config.toml
model = "contrastive audio-text model"
dataset = "melodies that start on their tonic, played by one synthesised instrument"
train_examples = 26041
n_mels = 80
hop_length = 160
input = "log_mel"
spec_augment = true
win_length = 512
tokenizer = "word"
vocab_size = 59
loss = "softmax"
embed_dim = 384
encoder_arch = "transformer"
encoder_norm = "layernorm"
encoder_norm_position = "pre"
encoder_activation = "swiglu"
encoder_head_dim = 16
encoder_fused_qkv = true
encoder_bias = "all"
encoder_qk_norm = false
encoder_parallel_block = false
encoder_moe = "expert_choice"
encoder_num_experts = 8
encoder_moe_every = 1
encoder_expert_mlp_ratio = 1
encoder_experts_per_token = 2
encoder_shared_expert = false
encoder_subsampling = 4
encoder_layers = 12
encoder_width = 256
encoder_positions = "learned"
encoder_pooling = "mean"
text_encoder_causal = true
text_encoder_width = 256
text_encoder_layers = 8
text_encoder_norm = "rmsnorm"
text_encoder_norm_position = "pre"
text_encoder_activation = "gelu"
text_encoder_mlp_ratio = 2
text_encoder_head_dim = 16
text_encoder_fused_qkv = false
text_encoder_bias = "all"
text_encoder_qk_norm = false
text_encoder_parallel_block = false
text_encoder_inner_norm = false
text_encoder_drop_path = 0.05
text_encoder_positions = "sincos"
residual_init = "zero_last"
optimizer = "adamw"
learning_rate = 0.0013
beta1 = 0.9
beta2 = 0.95
eps = 1e-08
gradient_noise = 0.1
cautious_weight_decay = true
max_steps = 4400
batch_size = 128
epochs = 21.6
lr_schedule = "linear"
final_lr_fraction = 0.01
warmup_steps = 80
weight_decay = 0.3
Rows from expert 3 of block 6 of the audio encoder, named by matrix and row number. Rows with one number belong to one neuron. Each number is 128 + 24 x the weight over its row's rms, rounded and kept within 0 to 255. All counts start at 0. Numbers have three digits each. After the name is the row's rms in percent of the matrix's.
# gate: expert gate (encoder.blocks.6.mlp.gate, 8x256x256), inputs 86-171
# up: expert up (encoder.blocks.6.mlp.up, 8x256x256), inputs 86-171
# down: expert down (encoder.blocks.6.mlp.down, 8x256x256, transposed), outputs 86-171
gate.207 099:133114105105158147100140119108153150118128121140179119119163136164150121114115123113178155093103116075106069143140128110165105118148164152128151094103103152100164145070134091094113126153124147104143118135112086123101125094127109142171152111148099123139091168
up.207 102:104155144109120117119103086084152178135138114092108165156118119119093150145129115160127123154112118142128089126081123127135126147121140100119144115112161165066106099159161151101159129143105109141159134102099123123111099125147113142124150154141133134102126114
down.207 088:147141128122169130119105155174130154081097123149126107137132131158139109140138108160111133147138124114163086100098118126116131129142167136154128071133145135105151141160115136116132149146127109128163149128115163135118172157102111133128126138118138142086140118
gate.208 109:133175134124122132138118151136143116118107141152141085141137153153125123116151174099130167124115145161131168103179130098100144133123103119125142074091153091109139147151103127099108112124065094120132146103159136112115086094134152144105167111154093160124176123
up.208 097:153136118124078132131101122121068141139079121124137106127142137161085108118139124103142137112148114092140114148116130101133117066109100129134145143093148126157109160116113084150108115136072114156109143151132136133140093135164127117129120138101109105167117123
down.208 099:102116105141135105158124111101100108089089130144097162101143155108107120179122108148112136156108087100138118125136104159117127122128074127137114124065117166078128136136140144149097129106143143165119106145097132150126128119109095123118157121129127146129125121
gate.209 091:083115159130158118136133160162122139089114106122139069151127131155141162121125118117097107122074095158119176137104127112144139126125142101161125123127111157094121143127068174126175141157132086104113135161157142135103129125163122149155153122153136119169170125
up.209 094:097117151108121098160085167154116135167091175140118158085129119129102103106115158076147109112138140143143134088132155131165158121126119120157112113135142126134119147158091098132111120141093085129192140131124152131140174123133133202160152140114111105105158158
down.209 102:135136112104146074166114095127126129165067116172136122126123107125131150131137134120106108100148111119114080143134139116140104137172127129112061138165165136114121134116138146057141115139139136108116167097108143120150142156132118164166105131140091145090118143
gate.210 106:150106116113137140137136123134120162144159204130115146111145110137114118149153104143112104102183142125127135103164143118107143154119100139167145154136092105097099088095160113140110117127125092135105082137150150115145122131123141161125115110150137109132149160
up.210 101:144129120114119086127142128158139127111178130154089163134134142098127118097148127100087111078128140155146144125170149100090094091144135112135118132133143097085132157163128129150124151138115065142131127085138098162162096170099129130119144101107129127147118150
down.210 097:124145112104116079092148149142155120126120127124099109162087142154136110134109123129140132108135149152135154139171120092135085141155148134124081063144125141111147146097119121106117129099150192122087116162127126133172116147095134124101123095140148107139095154
gate.211 096:097121100114130164177102156118113116153161144151132097138135132165162146088076148146126154143109147135111129113148122154104113116126138106165137105100095146112140144118101121148161129133160147143091153123177164122158135163157118147103110081134156105073122101
up.211 102:126101152136154099103146094157147110131108108178123142086157151155156120144124114147144115101158162118175146103211098148128105087165161165108102113117135128162158124139136180101116139134129112116137144124124169111129180113131134161125175103110135088078118120
down.211 100:144159151141131145125122120153114104100122088141156122137150133129123111150113135116160134090090145114099106127109131144117081139092130118184098148110118126124138167103143120122090150145132170084112101153110167121156160138144141083136148146143138125119153089
gate.212 099:118167085100106120094075093106149080132099109138100129099094127189138120183090156140128141092125127129130118128165088131122118136147125149111156109078124105118148139113101136082121092093141147116137173126138148129081158136141110107141173159133137129142136099
up.212 101:141114103140124138146156095198102148118116130111139160111151132135158130146100124116127138157114098173151150137107167111097120108110126140166148119140108095147094160187109128157100134142097129130116135159131147130127116130144128103144139175121099117136159153
down.212 089:144156174132141116111166086092177129125084160081074144111161108123153099122122143164086126098094173124126140117057126130116141146116141145147147107118086149142131102144138105146131128121126060168150117127143088141099117132102115130150142142088118151148146138
gate.213 098:117076127119091125184140135140110186158166118141153126157081144139171075121161175136119128125157140130170122144091119124123125112108149131116148122127125148129167121120140126156075150118131115100093111133115131149113143165131152113153142127114116175081188115
up.213 101:158159104122118137095127139114078122122120127139106110173129120179131111083119140107109113098135101138125127148126123103088072171134161114160143102139138125136157129126086122105099091123107136158133117111131125148123146100113135165098085137118133143138096120
down.213 098:122115128174107130104077136117121116101112136145129148106182117166169156186102125145172121109118085130164113092133146186141114106130119134103187136091129188138130147102129131115124105132113133093130155187123139113093122152165171147140128115101140134153181165
gate.214 106:134133087160130121167114122069084154088055151151092114123141135131130119182129113130091140137140092107151137103113143120103118096134132200110104142108123114092149091125124122097106131103119151139126168126132127129138125128151133139094113146101146148121117135
up.214 100:126130146117121149153135114106146111122133169134095056121095122101133103102144093143169152137101130123138114118169124101117128107139154156126109105154153107147138132139130096088165136128088117128111107131123134119108158123101137146114144114107160118123104133
down.214 103:148090121166109122128134113153137116107125131086122102132121158165108105119130128145154158126150123122202061149126138132179094100122134115131146174142129113132141164090150142148110139102108164122136103116119154097119084134149129107137152113112107127098149150
gate.215 112:149124069144122119143131111086126114166139097149119089138128152099132161171205105151096147156120124094095134120112125118130154099164164114121134115150130102115138137124131115099149104124151105099134143098132126128092160121092138113106119126151116118141161087
up.215 104:143116108159153116129124155151061123100127147069071150115157085120095154116162065101104127121147114155095143138157161126146139115124120133145135140094127112149124115144131092127147160068116150156101111133154093142147134105128131138105154096140169153112128119
down.215 101:146109143134137113146139099083068144149162123105110125112173131146092168125081144102102133124129119125102165162148090149131128152144108099092134134161060143158087142206139131122113118161169162109109081153138180147090122127114132096117133132125098069122109099
gate.216 094:136159085139093120194109108174080145127130122152164113120131102138174138152136107166120174145081130132155141107150152123151134136103155108129140105112112108117124109102161113129123110123125089125133163161090113176139116136144169112113132126149109146128159163
up.216 096:095173135124138117145152111119148138112118108155147176131128149105120143127102130152179108118126136128146180113132139142162111112116111122091099103136122127153093132150159143168168179147160123160116101104137128120146073123131111128129161132107113116128132132
down.216 100:124095101131108103187138142144101134109177085119131118153125193133115187101145125087078104085128132146133092144067101154120135095123127128165111147084131139129105119118108084112071104158131109144155102138141100124108088142166125148104134121143109143167136130
gate.217 097:127127122140137134104109171135089139115106138114155135124156185092102121134150091114136127120133133135130154103137119058121150098139147136120126111175158163125112139110143117131111112089148128144132146150070138157148111162155132167156111120159144097143150095
up.217 107:148125133111105153128119115157133161152118120146167132157171129093082135151127146111126124132152129149128169157103164124128166116130121127090108102109154100129113134141160125160136122080126121139166136122084097119076146127107096088124107122145118136155143126
down.217 102:109082141096116133119132164126143128139132123123103093111150133185081117113126094126133128091170084131148170152154150104130127137139152164116163147095107114118138132114124108092119179126173146137077139112131159116124096144098148140110079165109135109123086162
gate.218 108:157104105153141128100122146163158178147168106088148141162152188094093081112137133151109125110096137149146122137161094138106097111134110132119139138145096082140138141124141147121136107170150109121148097143126104103143125102132166136077134112114132135131109124
up.218 111:118167158174107110128100094120149106132148124131123105114150121148122133097083117124148090155133095102129098137126105113171155120087096149124136143145115118152102101101137089110133131133107115121107091139143145125157091147118110139149120106163122143142138127
down.218 097:120120145166115106152160076097128079136112134117131154121170148142135159141126095068126135158133144128141157087129118127083153155165109154143150138155105114125098096129126155126113104102073094130108151143112138136090145145113162114180139083112113162165126129
gate.219 098:109117124142125136118092159127152114084070148090127174141124108114125099131070174100147105082161100125101137132117092085092148138072084114152143118131137147109155161148159108145159109152100137138124120164109159081123148115122091162116078140135112107145094120
up.219 093:083140153099159185124099122113123085127148156108165121135146133086128116142137136116168133151128128101137102108122197100151133123104119143095142139131123118126155108122127154110132124129106129124143110101163109125089105127135149147115124117132161159139133144
down.219 105:117147125111121147107120139117121126135115109104116123107128081118103112089137143106161113137123139154099059117133136069116133122119132151155091117156110153127170117159145099065140103148114077149154128129125133126106155137146177093132145147145148140138121122
gate.220 102:118125108133118151132099138118155148121121094129125114138136124159144118134147133079120129131112124139122130094149154165145131152139153141130132139142184135160129114101145091145114153095089108119119115156162113168109154133107145148120126153135180133183126132
up.220 095:129065146133103146131131110124077126126137118134143144140114129122090138168113101090131134116130131137171116107129141107163154132125133098161138116129159144134119107166111141152160114167113120175160154144119141117139168159123144123092134134144192138130148105
down.220 102:108124125084168077084100148112147116145173098099145125119127148132132122127103140128117163139162134097151152120123094131135139116129134154116146128160141146147116174117114100115118159121088129115144116171136129135151094105150132129144098172111138102123119167
gate.221 097:113131172150154091140145139130130186116099129151104088115120115196160157120160131172148112133158148134132141144126126145168122182111140140106087162163158117139138140152092158141163116112111151144115095075086137121166132126126111134121095130113151097065176105
up.221 101:176143113122110127139134121102071118108093154130090135140130151127087131155112111116129130102110146159145102133120125111116157152126161136127133057154126106162154107102104150098090150099138142114099105108095128110091136115115144130151091143097106116116097118
down.221 093:095109145143168140136129083096131127128105157133160136137112145196169124119101118086171098137112107109142122150146157135092145160100150096117105147096128153139097145134148137139116132100114121107148130127137104101113148141145124127152142179087120139136109159
gate.222 101:126158147145113129116131117148143131141109088116144119167049091152140125105109121097124157072144099123142143159121092134100123120123138159097090149142147131114145118144135124143142114123148170196102097117107133140136099103120124098129122103122155088148095102
up.222 107:131121137143144122141119120090112120082102119122087130139139141153112140144172071129150116181127141128150122108183082152106140136106135096148114153113143150107173131124158081155119108091165131132157126134122119147127140084139127102112124141092134160138123158
down.222 103:123129091133090137137160102162133098064142116129081093121102107120169080134148117108140154173143159148126113116174121132129108144081146126138150148156106150116122134114136141141113141101093142153158119160178111119113139164123092116151112121105163122150129133
gate.223 101:139121139091113120142152112114125141101124083125172119120074138119092155133131128155125163120073086106135148121149156136124127111141123113146133089110127152135122076116093129111142135131133119126141130144175128104155132127123114139100206205125125105099117122
up.223 098:106088139108131114133127133109135095114194110111096080107155167143100079102087138115131121115122134137146150132130099140107132151120154125084123104125157154150142128122156119114148126105122127107086146137138147138119149138111100124143142087110170148107139145
down.223 101:146123120088088166112135123157140110130136158111117139130131154129105083129146122067146083122111121083122084118119131110118120098144125108111115133086140150121128097116113150122176083133098119119130118171135122112140105091093141128124110081146159130101132128
gate.224 095:134177131132172129153170113168099077117122130135143127103144161074130128124154114170169130154149120097060129137124113114108157111140080145109145140105103114132110178137112088115149143122146116124105115145150101104157086120103147104120162134118105144206110165
up.224 096:147120149143113178162080149151112106125128186113118149121121102116078115161068099133131142137126148149118101138129133157119108122144107150152153094109107139129130119131114146151142114167108160166110133099116144104161124147164109152093119106104099101131137104
down.224 107:120082126120128128124092151196143059114119136132127141127142115138162145095104135112162118152184130124155168142144112143127185100149156130140102147172104151132132151098175139138126154145117123149139102161153098116145099099134146111141156130117144118165149078
gate.225 101:154138143121144137056153130132135121109114094087134133142146107135114174146135129151093170077151121124139141140150100181125155138129157135096111146122176106156181110118127139143121148134087139133106118164144148117117145086129132162104124099131148138139134144
up.225 107:131121159101136100103117201147141127128147125138141138163139128112143119105124116099127126119164122142130051116131188143116101140103128116131112112107136147085154119140119148108122134130133147131116145139150170103120124064146096075089144141098125129097183137
down.225 101:082106122138161164105147123170125103142147107107108149106139133170069182133103157126132146116121127162135160105093127148137121093171108136161150080113132116108149137121121141128099135123107148140109133117156137162101123103105088128162122168127123126146147106
gate.226 097:088112109124074194156134154144142119119066094144149192164153137153158113113139126133114103145159155111143133110142153117141130091162127103118129117115169138145145122123170165140143079123115134132118128122108141147112102145129151105104097139117105137091145135
up.226 094:154112080105119123116167104147125145156101109139130130118137112108156113156161147107109153140154118123139114142120088107147113163149112124133119153171108105103115156094158092100112128116127114118116105146133118117090104102152085101154138113150150140106115097
down.226 107:166128164135115128129134139153114152125132134102125089156143094108138179128123143131100111112109108135165150127086142146113112121132115120109158108126125146126165134117135110125137142142130132162129123135130162161208118146116113111120106131098132134143126097
gate.227 100:156094142155116123156175103134132117091132104108124150134122106127111128124118123100162103098143127132107088085131125117127101146162116147094115124121161109105083143117117109139110160130127146126104195089178083141130130140147145113135106080153123123139129113
up.227 104:145097151134109127120115098160110166115158100103093151104122116118126123104141158144111177089098100065102170109121144154128116137153103111154124092135069126166057108122150174103167147104147133128132160141150080109127135125144122122137107158112087101171128137
down.227 097:159106123114103167092138147093130126132130167107132160108095166134102145117085198142113084109118194117113151165124130131097155137093118089130137096095161117119117117142132098114130157163118099114140164144156107153122132092163157093095165118107144120113162140
gate.228 102:112104170138104114131102134106161099110097114101120160145102080120146131118092110116118147111115076089119134161132141138135126135125139098109119122131117117123148082160141111153142161136125117121129098131118136089118103126129134126102101182114127163098142134
up.228 102:124124154141147109140158134135118144089110117166123149146160116099100165153148126110152119098118133105084141141119108081165145117177130124120093164154142077142160144095155097114110157151086068127109189124132123132133143120150123125138096139150141051150123106
down.228 096:140140116109187137125114129158148136132143109088115148098198122151087105123106135135147165137126122156125107133134120085121156081109123130118121145137099146109165131113158145126137148135166150180152108133097111144117107131125149156131099133141135123122092127
gate.229 100:143093109131123175077139090134168163142152149143109100170149140113149157106086130140105142126143124115111158113152109145117152147140102117179099143100166165147128143125175095104176125071096103125127106131155114121104147133110155145127160128156136121119135134
up.229 100:152125139171140091123151140126108106117106111099101085161123112129122154142086164096144113166133136125136148074145105133147143102117127135140151136134182161103099136149109152152109111119112109118114151099135092151145124132123131111112129118167141140152109104
down.229 103:134167118156150173158098100115148119145116156147111142116082143127104123133125145173114110142158112077118117162148121137083137100114155072121110124131158150164134118156084134115105111154126164153151148141121105136138114154136117153164144118127084095129121154
gate.230 110:123125138122187174158100139126153149116078121123082139167140168103128126105162133117122131091124107126146099150109116100111112130120143113089153137094164135133128143124118115135145097143085128108119175087126116121137103136087135105134122081114128153101121128
up.230 099:128127127105104165129168098116109158112111136127112124107118172114110125125120101163111099091091086152112141081156121164121111153169143154118123098064135156094155156134108126126140175116077128132082129141119122118108142148113105091150122120137145138173139115
down.230 101:119148131135141108131128126136131120094127132164169202132111144155093097156118102082121157146134187153153096138132144141140102112154105113123094130116126135155157119133145131115077111142149136112100147082146156105141131148137130092100187083158107085109123107
gate.231 096:079174155139123133147116146138121137163142165086105116084113130115165118126128132143117119089145235097136164098081130151079122096146140104059148071144123100134151106130120127143151163128106069150098124111087139115139114138150150114111106113139159152114138129
up.231 105:112104079073130105111115153161176135117145139081103111148148132100128142126129111161097147154145180159149150109127091128143149158123115140152121137112113158084110140144136108155146115095150190149116114144119088114122123186128139120107127132131154118161148136
down.231 094:113116127125102115117130131101138144077098143167124113127127099080135146107128177134110161132099136104128144109084120111101130119151089128141133147130105108134171142142104154143100117114169120139124092098122136128132111153127139154146094090115098109117108093
gate.232 109:154110166116112110124119157102086122115091174096154120128148141130136093131159121144140165119135132116086142146153137103137155130119082126105124128110145122107093151090129151102137137106136138133120096191118106129099127127120124134090148131131138138145131126
up.232 100:173099156137136114119143131150124130095153072092107170117124138141104109137178158123176135112157126128117146124133099094111136087113114112130130099095111090154138150131142157127139173112125130121109153158122092096125113144101103128171085158129127140109156133
down.232 100:118130140138159111162109159101155154132108133103145141161140122101141133110099100141145124116117133101111145112104114123123170137175150140107072141113142174128116130125149060114195140154083159173128130154115155151117155109160137126137105109077117152141105141
gate.233 095:094114090101133136140149142119113110132126117174116118139093157131084152101122134124115105112084114146167109122183115107111167158140133148092126094168123100137090128109064094136103127096174103143087128167133140156117088206135137134177102123123112115115133149
up.233 101:154071139141126113125113136161110090092102166159108134122100107095115086115109091135141126120130122140116079134135116115111168127107102126129150114119104118118118158091072097057160124104158110109080110134124151097164127130131158141135114134125074109129106096
down.233 106:109132130097118111085138128086115131175110123130131116164119116127160103150143117143142136141134114129131088168155077097087160099114108119150168115107154135097100125085123122147164178130215144131122167077137145132113103109133140131137101120159104126118140155
gate.234 100:092128120167150143138122148109093141157102145123101175185098097158066113105130129112147139149120154144118172148126120134142122115119157145117135118133106146157125103162113169129176108141130059156078163105142119119131114089124108141168113154128145136126111124
up.234 093:124089168125092106111168124183134137131114116089124131122110156138146148135123166165117112134120096092126165115150116077126130168145117113175184122161126122138144135114118136133157101145112130107123130104078137108144189139168149158075138132135142094158141139
down.234 103:099108170120123078184171115107131088130115151128149136070100105122134125120116088193153107129095126122141119133112136108149139129132139125107148156141105118115116130127131142121128147130127108032111115138099092131111119114099146187087097126085098118124129115
gate.235 098:149087116148112139137117099127169115155159096147130161120140124130114159089121158145088148123112143111137155157125138078125100112160137115123112143132142133148130134172085134160126088115107112114136167111131104152102089127137162086156087103111153125165125105
up.235 096:132143128105104115144101163147161150096130171124133126106184109128145142160137119146142145102152122166130134127152119105099123129107200112138126132148120156116166113104065116101168133122075157138131152094129121128177139151168119128105148116128147138134101126
down.235 097:104138110094165151165139109117140101160133102138090134112135131190103193171205099154073095145114130127123153178083121120113118097091108135111165114124137171102140084150124140123141122109133136141127123112122166104134145122133145118162140153146134094122100148
gate.236 093:107175105093118143085124083145081120144108165164146130138115140136173094112125133109119115139092132100157105181133160183087130078151139117126094161140164120113133130143158174142136115128146146123121114153157131153136093170132130159138135135106146101087127150
up.236 101:152114151136162147126139123133130146144114139140100125137085079094133142121125153135108120109104104106099142145127082135169161140145155100139131151126126121127131105153108180160139155145152163148132148119144107143095149160140114134108102138100095108139150106
down.236 100:127118117126104142145144148131153174156105098088143129159164176129119129154080137114114117136120119142125146117129123133104122165145145138142141148146127133106162115144209157144118130195117122102116138109126102118118123106127148141128143089187132151145102169
gate.237 094:122143145158193145119149136145166128117135117120157106173155131155136148087114166184110137134145143139149114139134137130118123143092137128092113121088149119142119101124138140115082152117118119095136142127124113143130141106154095134100107103090198127155114109
up.237 102:129098122131122116143141106150124180187136122107114120147161152148161135138122078124134163146126160116119079114115116201125177123102132135198186171120128135110118129149152128080105087125121139127119104061103156138106134131082125129148149115153127130111110121
down.237 108:125164130120135123068102178096088106110167131056120162151118130117122150139162111116126112113162114108160082084143131139136136130145125114104128110124135129122123113110117165142155123121121082144122111143156082114109136133141122088110145111116125113190110140
gate.238 093:141124154105127135128113148157123101138111131139094153128137130098096095128144132080097127170124152119107135129107137178095121118139088134109101121126135105127126151144084170107103113132156138159139138143089159149125144109120127076133163126144140127133158150
up.238 096:161083132072152123122171108103145142136139133100120153177106130117140102133148129125147117083115117149142125134084114133140140133154106173095070173121108121101173123156114115149146188185074123108122135148120124114124128084119142162139080111173110127150117146
down.238 097:106132124154145108165122148107182104121126126150161130128143124118136111138124151120115154134122152146183143093156137143150167106118150147103130195127085096148102129131150120176088111134100109114096143178134093111135151114108098181119153093157171099095147143
gate.239 097:132144119150140122153119142100127168124108182116105111138128106181109113118135141143119137094131159126105146121139116089123102118142181139153182144205133114129135126135134099154155104149138113080148131150128075136078096089132129142148130104130121149131154134
up.239 106:110128108167141104145145142150139119152148141159132059128091133134156138102131117149140147119131073151144134118093093142144106133151058142099178158096125125153129148131118175127097167120152127117123123122107158090114129171124175123133125118084104159114185160
down.239 096:153143107089136114118141095100118168099132096149102137143108100112104155075123122121181148122155127150110136147101126127140127116124120108091140179143143128108107154088119142099163138123209113135073133116113113143145146164120103142106085125114131090162113154
gate.240 100:166149143133101142147102134116134150138157124079093134145141115122166154146146092114122172109098138102147071117109152098139112138121124171127169136135100128135130116071098121127117140137146156119133143139118086106100116156138104132138119173081174114131109122
up.240 104:162147156098102097089135124146163140186125129117123124098086121131139160120112070124112099153161120111106113119091140107132124104131110187090128130124160129144109095171143146123149147117125128100088096121120138120141140058131190161145148121151153113076129124
down.240 098:126130137128125126136161158088115096156098111144146138106126170130107130146115196115131103127098089182094087119134111154132129108128087086146132082143090133136171110115179105086117132120115150137142147099136097122152155177188090103132165091123130135128139131
gate.241 095:134158102110073135129149140110154093081182126138126097114113127095151175111160109150156113141118133169121096122129099153163135127124130126110108139136113110111134171138115130094118126158127128123092167163143120119135116139143141133194147165137137152093138117
up.241 101:069146155156098140173127148141125134132110108120172143127117118142125128082107102131126121152108130118126129102107109108117103125116160153116131104171160118132130166153118113114112138191133149153122150141161087141149156076134174117131135095112130121100122126
down.241 100:100128087112139127102113102054150136142164111138142154134153133116122135131095125133151137117148134129140151125107139132113168123154144116107116069117113109169185109159098150135119090127142160130135108136118145138134153137163111105095137097164141130123127166
gate.242 104:142111066119148075122141131115103144121153153102132131111121084134158105107132164125128179080133111118126128166148118112166126122121108154120161165167122143099149134135141125111136135161126121139146142107142132081137162151135118112156127068107137145070169157
up.242 107:123082139140159130105117111127079136130092106132143131137111144114121082137158109101075148133112119090111130127149136132147108134137124142128161158124122140073119132073102125140120143133068109138100146099123084117133181127112121135103103138159137123126133143
down.242 098:117102138145166135109114079114140119096103068159099152143137126104145149162090112093101127129096166125107193139100128111117155102100142111126139114170097124133141110168122147133109168107141119150125106091148070135137132112110095162162136158087102143122166138
gate.243 097:129089136117144124134112102131124155110116114142134117101157117133087131210125156141110122117138121112131119166160102126133148140148129155096146084114156127105072163167148146115128129148137165122145133116153100103119125144160104110132107094133137125131110135
up.243 099:195110162129133122128109160164113105116127108137118140168138135165141079110177112098131101140164095160098143130131110109126107165144145125116132165127145115130081144145077068140085127148130134118152132098138070119144157120095148155126086124149151162083134126
down.243 096:138153167153100119112111150114135169135113142121143112158116106111162116156158129120093138104128117107144138100137133143143131182138122118083132105106105129100138135102120129090116159158136094127142119089101130135097105122135148145147146117189168138102143105
gate.244 098:118115178139144149103098140118106162135152123158098123121140174145146138144135108154106120139116147104146134157137119104120143145122109163136135157114160124109141144119116126111162137148112142163100126168086143119113095144122115121103118135082080092113117104
up.244 111:154110126113146149101121136118143102153117113211165138118171158114102151125114153115151151087080100112135119143186139192107106120120081114118136137148144157127115158131084104106131112158133102145139109091088177125151138126113153124109131131109132108094151105
down.244 107:130130161108109134150161133147134160139085143144084069135141130153148099117169139139142117093113128158144105092133165128166149096101145156152149117124105125162144116138153193090113109121115137150174144126139162118117139134099093108124117090126128137139116187
gate.245 100:125099142122136103104117123133162130125085136145143158119128131134151149112144088113154160112156107123180170151110071167145149160088138097161152144075133132126142102136102102102129152110129116132123152122158102115145131147120087178084171181137118126116089100
up.245 101:086131160120159119173138106101131086114124135090149148146127103127134123108159106142151145139124127119072119099137160099107128125177134135136124136084126115097123142134118113089065147107122095155106120117134145161134106077105152128134154149130152146117151145
down.245 103:153152152167139151162145128131143114185140141166121112140131121105166106111133108159115146161148131141120137123119128114137119120171126171117109105099134058156149140132102176151120131118106139135129089109137151153124144147121123102103104124123102141106133092
gate.246 096:154124111113132095137128120141093148133129131129144169159187133135103108087145168149086128124172077134115141098141116128152101127132130105108127160113082132122132126116165142148079137138126119147155135151156133185119123146090076128118167175133111152109158105
up.246 100:151135132071113134088150156130118119132157110163146109100110129106178129131122148092173127152157103105159135116150097130121127109117139101082165080156150147140154121129154165117095144136167134137134142092111117126104171159143094145168111140125121175126157170
down.246 094:112144114103185128146116124107183126082136138113154123151098145145153144121123112137143146085148169149099102117125150135088138096148127109139113153128137103133117160161155165126136126118166158154164133125150121188171124171149081098129132160135114150120118124
gate.247 099:143131136118129126096134139101175142147097150165165074114101102103108129092073130121111150131050153070122105127129134107115138128155141137077106121099161103134103153141113133116139098133128136126083120154134177082095124142151132155132127129134125109137111127
up.247 106:098200095100134165072088152133099169094162136150141169126113185126101136110153117114117160143133112183138095109112115088103143140151146128109081147170134123130130129127103129134093101143122123117106146103171132144139138137140157103089114152128125132112115125
down.247 093:106092104124139157122148119144129125120143111114165091145141123158106137119117135101132147111145123136109162160139140124147133117140163114145167141134126171124128145135143109088142114081138180191151125119133070146160155117181143112115146175133083110121098117
gate.248 103:141133160134064153147111105150116085165129117118087070095122090136114137143124172112102139122101109078117093125137126144115135127108119117149129096154091110087112166147149133102134093138122150105147116092146159132176125120144116086120127137128165119102149136
up.248 102:110166117105097108134107147113125132118144158133126136112115106110090141120117099094099158146105131133131142162093115114118116131105132108118135088102139106117155176167136080161149143136159102126143116135121146170133128142161131164181116127131100143116115155
down.248 103:089123132164138132086171129168114089150122114080111127132117125062116133119086094101105117119133166169104144125127097177132127135146106159073109113128106107151135112127120082142113131157127127147109125099100106165126098168135129156136160107149163150134162135
gate.249 095:143148099166080117157133105117078122127152120141094112124110108161119174106115131126162095120137119123139166150160079156130107167082165124110132099109107089144121135145195146092107130126118074135179141135106073087124164159103167179124114114129153118101129138
up.249 094:143124135123086133076081097099080133124116081132121131109137104122162154138101153098113085148133127114139099149121153115139120114153103104134074172138116163126089131130145082120103122149191112126106149174082108137132137124132101114107116149151098090120099115
down.249 098:120130107164154144106146117083124071099123105132119161106111157129149170114125160122139134157149107137099141112098143127162162145119130152101151118105146122126183117111140123169105103154115124105138107122151140155119110112176091077118171129109129073143131122
gate.250 096:160153136145160163120139124115136142135158133117118119102163136085119132135158150142137092132084139112156130153159129146120138117117099143134158144144110089141120146083105153139105134151116153109149095120153122142111140164125105127155096136162092183138160153
up.250 097:086119127104127160125138180144114158161142127108103098133130126125113139139130186120156149113145190116092141158144123141094135094140153112165162108184163136116125095153152136115127093108134138137166139107112164103094163134128144131122169108159135120137124131
down.250 099:132175124155149109156124139117090113150136138121084165098149137124147110126148123119094116100103135123095143089132153094133128120114103171152115094096080134131132174149125165136142149128109145132098143133152163124202069156106093095152165142136146122123113160
gate.251 103:091141128156145143111104120134117130139124090159192139107153122092136093132114120096109105149089127153113121124152139126104132146132126142145107123126137144109111133121109125108113127110154104099145157161135132154140106103124131144176165111156192123128118108
up.251 105:088108085102128081128118109155116145140124109169159096121139121097060136158113123098123176136163116134091094127090111108133102121124130126131089101098141134136120101162143150112105140098135129143069124165120095091107164130146122185141141129121155115133096114
down.251 110:150076115087141106157097131137114145103109099174155072107139055144106113119125151107092128153112104142160076103155142108146110162111128123082134180178144143114076119116173119140137150128116130133151146123125165089090123166146136101118114145131114152152083116
gate.252 102:145130133101138127105156158102140156115157046153118126102125125138117088125134120106144114112139147079101138124175117128164171119085088130119113124161137177107082122118112091135146107138128093110128111148123125131157134118100097122145110123119075140147150118
up.252 096:132154131116120117104113146139127150133130174112094073115139127143156129144132130129160122080109129139160129145097102096179160140114142166152146145125083157115135152124124109127110148111109150112161154124102128088105123120134151192127159160147121104131123156
down.252 101:142097116162128107131123104047095143128150133093110142077124101135167136129126117123138174128112065128106129125128151088115162151121152101152141135111126097125137157122106097173158140109143095163078136160131102159164122152097102121112110080165134172151161111
gate.253 104:145128123120159122115159137127096140088162130107090128135100125138093129106124125128131154137117089130111112143119141115115100159089138132127122142176111145163130102104153111139157129128108135128145130169114119208108109102146081145139134152114172138127165126
up.253 099:113106138121123121122117091141121147143118102153169170156121191127138141123110134137116105109123129132091157139138144141102139116120101083124144166156124145128114104158148136133120143120160147152144123133125130114106153121130115133110133088125146117129119105
down.253 095:128136170131139145121134129059155153165140127139131085103109151111144133109128122163094133137135147119141133115125107139158147131154120075138150126124157164159120105129147132134121132121170120119105081190151161124129096108107108096119156161170131114133177141
gate.254 095:090173129165136134133121128095129144100134125157112147078140146124140174110064089129098108137123146112107173133162127097138116115140103129158140149149139137078112118120067111135112171108133148115152148135142128125115118080131131077138107099173174121105134124
up.254 089:113098097122149134114127113137155092111128128138120101122109121084136156183146107129146088097110088138139120137157137116127119114103186122128134110117134176098117142087110106157136133081127144131149158138110088149120150087104114126136133104112116057122131086
down.254 098:118181138139134109089161165156195123121139077142080179142111093107123140147192130130144165141123133109138120126125111136122125149128118136113156105131151096108187135131094138124141115164103108158117093110118137132108165172149103121133150173091121076156090120